A small encoder-decoder audio transcriber, trained from scratch.
Model: encoder arch tdnn, encoder norm groupnorm, encoder depths [12], encoder widths [192], decoder width 192, decoder activation gelu.
Training: soap at rate 0.0023, batches of 128.
Data: trained on short made-up English sentences, spoken by a formant synthesiser in many voices, 26041 training examples, 67.3 epochs.
Rows from block 9 of the audio encoder of a small encoder-decoder audio transcriber, named by matrix and row number. Each number is 500 + 40 x the weight over its row's rms, rounded and kept within 0 to 999. All counts start at 0. Numbers have three digits each. After the name is the row's rms in percent of the matrix's.
After each channel's rows are labels from the 100 clips, of 14976, where the channel reaches its highest value: "peak on" is the class under the peak. Only what is clearly more common there than usual is listed. The data: short made-up English sentences, spoken by a formant synthesiser in many voices.
# conv: pointwise conv (encoder.blocks.9.conv.weight, 192x192x1), inputs 96-191

conv.4 093:471494499507528493531514480451381504455525560478434474571493562516467492472571443504510545499491493538548458505487467460424526554495536498481473529524458524516514454569486490557497536470492544541534685480452428501515613476479450557480520498515483452556453547503543511490471535488484501427
peak on: /ɹ/

conv.38 100:518544519556493547542578586531504511497541469516450602525431483502516448510493445560510502508473511495446425448521508526545471447541513499474515575531475507482500531473549436534546503459624487540460491467457500441456420530433537501588460485493494427500534542522469453445475472516566467538
peak on: /ɑ/

conv.30 105:541466470464436532514529554420501515473575395546589520544456492500504454525472550494529493487548469532560525459562485414496573519416487480464424517573528494483506452523497467514517461556565524509442471552491495496563511488557509509495465462515459483540479520456471555517445492557542568492
peak on: /ə/

conv.63 098:460461438519463576514490508479509574524657530542486499527497458507520527525551522585501472519499497439480536437505571537488613483498446483452455522470472479523512502491462509441529530541473514634521494508530488500484480557499502537433469508500498523493513453469456509386501541519549509495
peak on: /ɑ/

conv.162 094:535492481480468500471524505503565578415524419456526521553534573426555527511465459459443469497530499457476451512509543461536470590451496511440483505529446530567533448529530500511480519428445462515461465480588539527584541459533508487394493542458520475558547449521510462453538485535477460511
peak on: /ɪ/; /z/

conv.149 095:410517509518537474453470432457469630393510534581509472471490479522475479511491477505527478475531484463455500556466470433493445489499539533581488503501447506465557482544492470516505444450514475495547497502586462517497483509494574468520463515499487486450477523504517513476460435444564479484
peak on: /i/; /u/

conv.45 096:520486559515502529507606490510506510477525477539524616504555552537504537523497402463483528453492495521551500467457484477507505448454492505497496463559478462425536595502486486470554509493431549526487498470484523524504531505509581458479544498511515520568495526504520485566568526456481458454
peak on: /ə/

conv.109 100:440523545495479530467467469493474555529545402516531547460460435481447561523536440515498491480475462426494523539493442542550471421522573502552544539557522545479518547483434540489517579475413535569522459518513476483511489507486546502503505510532480529515496558569541562526421567509525438472
peak on: /ɹ/; /t/

conv.127 090:493535547540468521452504539533557491528462489521514445454495524457524462449616462465482444530419506465505502516473523479448453445475468462526441487524445506482534435551483469466487566488487554563477526460512425467519485599552527571451450503572487473472516495523485475447476529504464547527
peak on: /i/; /ɑ/

conv.48 093:480497513513487534524477479507545462478475508476554567608499564501498567433447487490520445517442523436448508472503491511453530557451477484481525464504553511442579462496517531518497480420553447574518447471519500467481490478522528486581395488489495456570459522493483513483459514453465554554
peak on: /s/

conv.183 105:489504446547495557456532536506475500477463497499530538419484444494494477481456463490535449467466477582518580495448571512507517489494525474479449453505534561441483456433529511497531557522520534535558518514501540574473517477563499458592450488438503531475461540545592466447480529483539586543
peak on: /ɑ/

conv.81 100:483478530435497599398479490532565573453515519485528516560568529549406468518522540530473506590558444479489485506470445460457519504509501497633509505464552512510525453479443432542475504516468520529515481516483521479522544433477496502476551464526526526524537513515512556475532448426508505507
peak on: /ɪ/

conv.3 101:537475549544484484458455475492486441455563460485526486506519595501453541537486492507495478466518440511547489511494457492458466647476563521479482450544485483420443523486551475493501498438476491505460480509472657495462501492517538557535550554502474462521525491531553451499496528513469548475
peak on: /ɪ/; /z/

conv.59 101:549434468524482522458577555469474580507439455464484409512484493484463532503461450492455534514535478517460514557490554468565495504470597497512464462440520473488516492534518426536504427550504529499445436570505450656533519491460442583506502499477508486482546517588471503504551517513535532485
peak on: /ə/

conv.170 097:480453449497516455585581509420545481522474505473453513478472539502461506459494493463623470553509492504507504482519448447515485502568545436469513494495465532485517501531522530535509465545534467525506593461479433600478537402539487409485521488558525488584486590520559526464510508480455435493
peak on: /ə/

conv.40 100:549485440487592532542505518437524470507534473508442530483525536485434488521469528523480530604482438432467500455524467506470528521488440457521488487493483544529516490556584511491551527492507560490449499540558587524464485428506450500534499527495510568482415481546484510461530527480463557513
peak on: /ɪ/

conv.134 095:588508501488511492555493575468481514508488444538521439492480570501511478566396527476458547525428567441439438531478446513391493466526531502568487515522461496553509484504453551588475472528498480479469525503488508438484566487518499425475528594450533509533542513505474485499507491422457452550
peak on: /ɹ/

conv.123 103:482523512515473535540482510443484554496507514461488494477512544511488461476492479514518491435592568512485545532478580473514512465505398472520539419470513478482492556539480504517470488479489527453445477431567531514600420524498532488476546450551481528498550467538535454496445554489508481515
peak on: /ɹ/

conv.52 100:444493509514513440562485530522496488528466611467579531508545532514519452477405480602403473536488495551462526453472488494453519597443538478548463504503452444430478429504507442490525479488612525480601483458460455497502407498488471516483526481527423477513472467512431506483489533495501512501
peak on: /s/

conv.159 107:442463540537430467526560483452477485471500550537490464465433546479443510454466532568487508450486500478535516483495471577477469446539558498504440491505517432539503555544510456506504526470452465468518507510471582485531485494559541553505496532512537473463461551498519524513503442430550480498
peak on: /ɪ/; /u/

conv.58 109:558487557482415464478526515472510576462522518509505473440496509537462489527502584443522504587494455452551575414526538448433532499493506484566491533442487521441533543490479465498526504504478494524455469468470452525477495518423500538478445522526506543493462522484426523463514488505503518502
peak on: /ɑ/; /oʊ/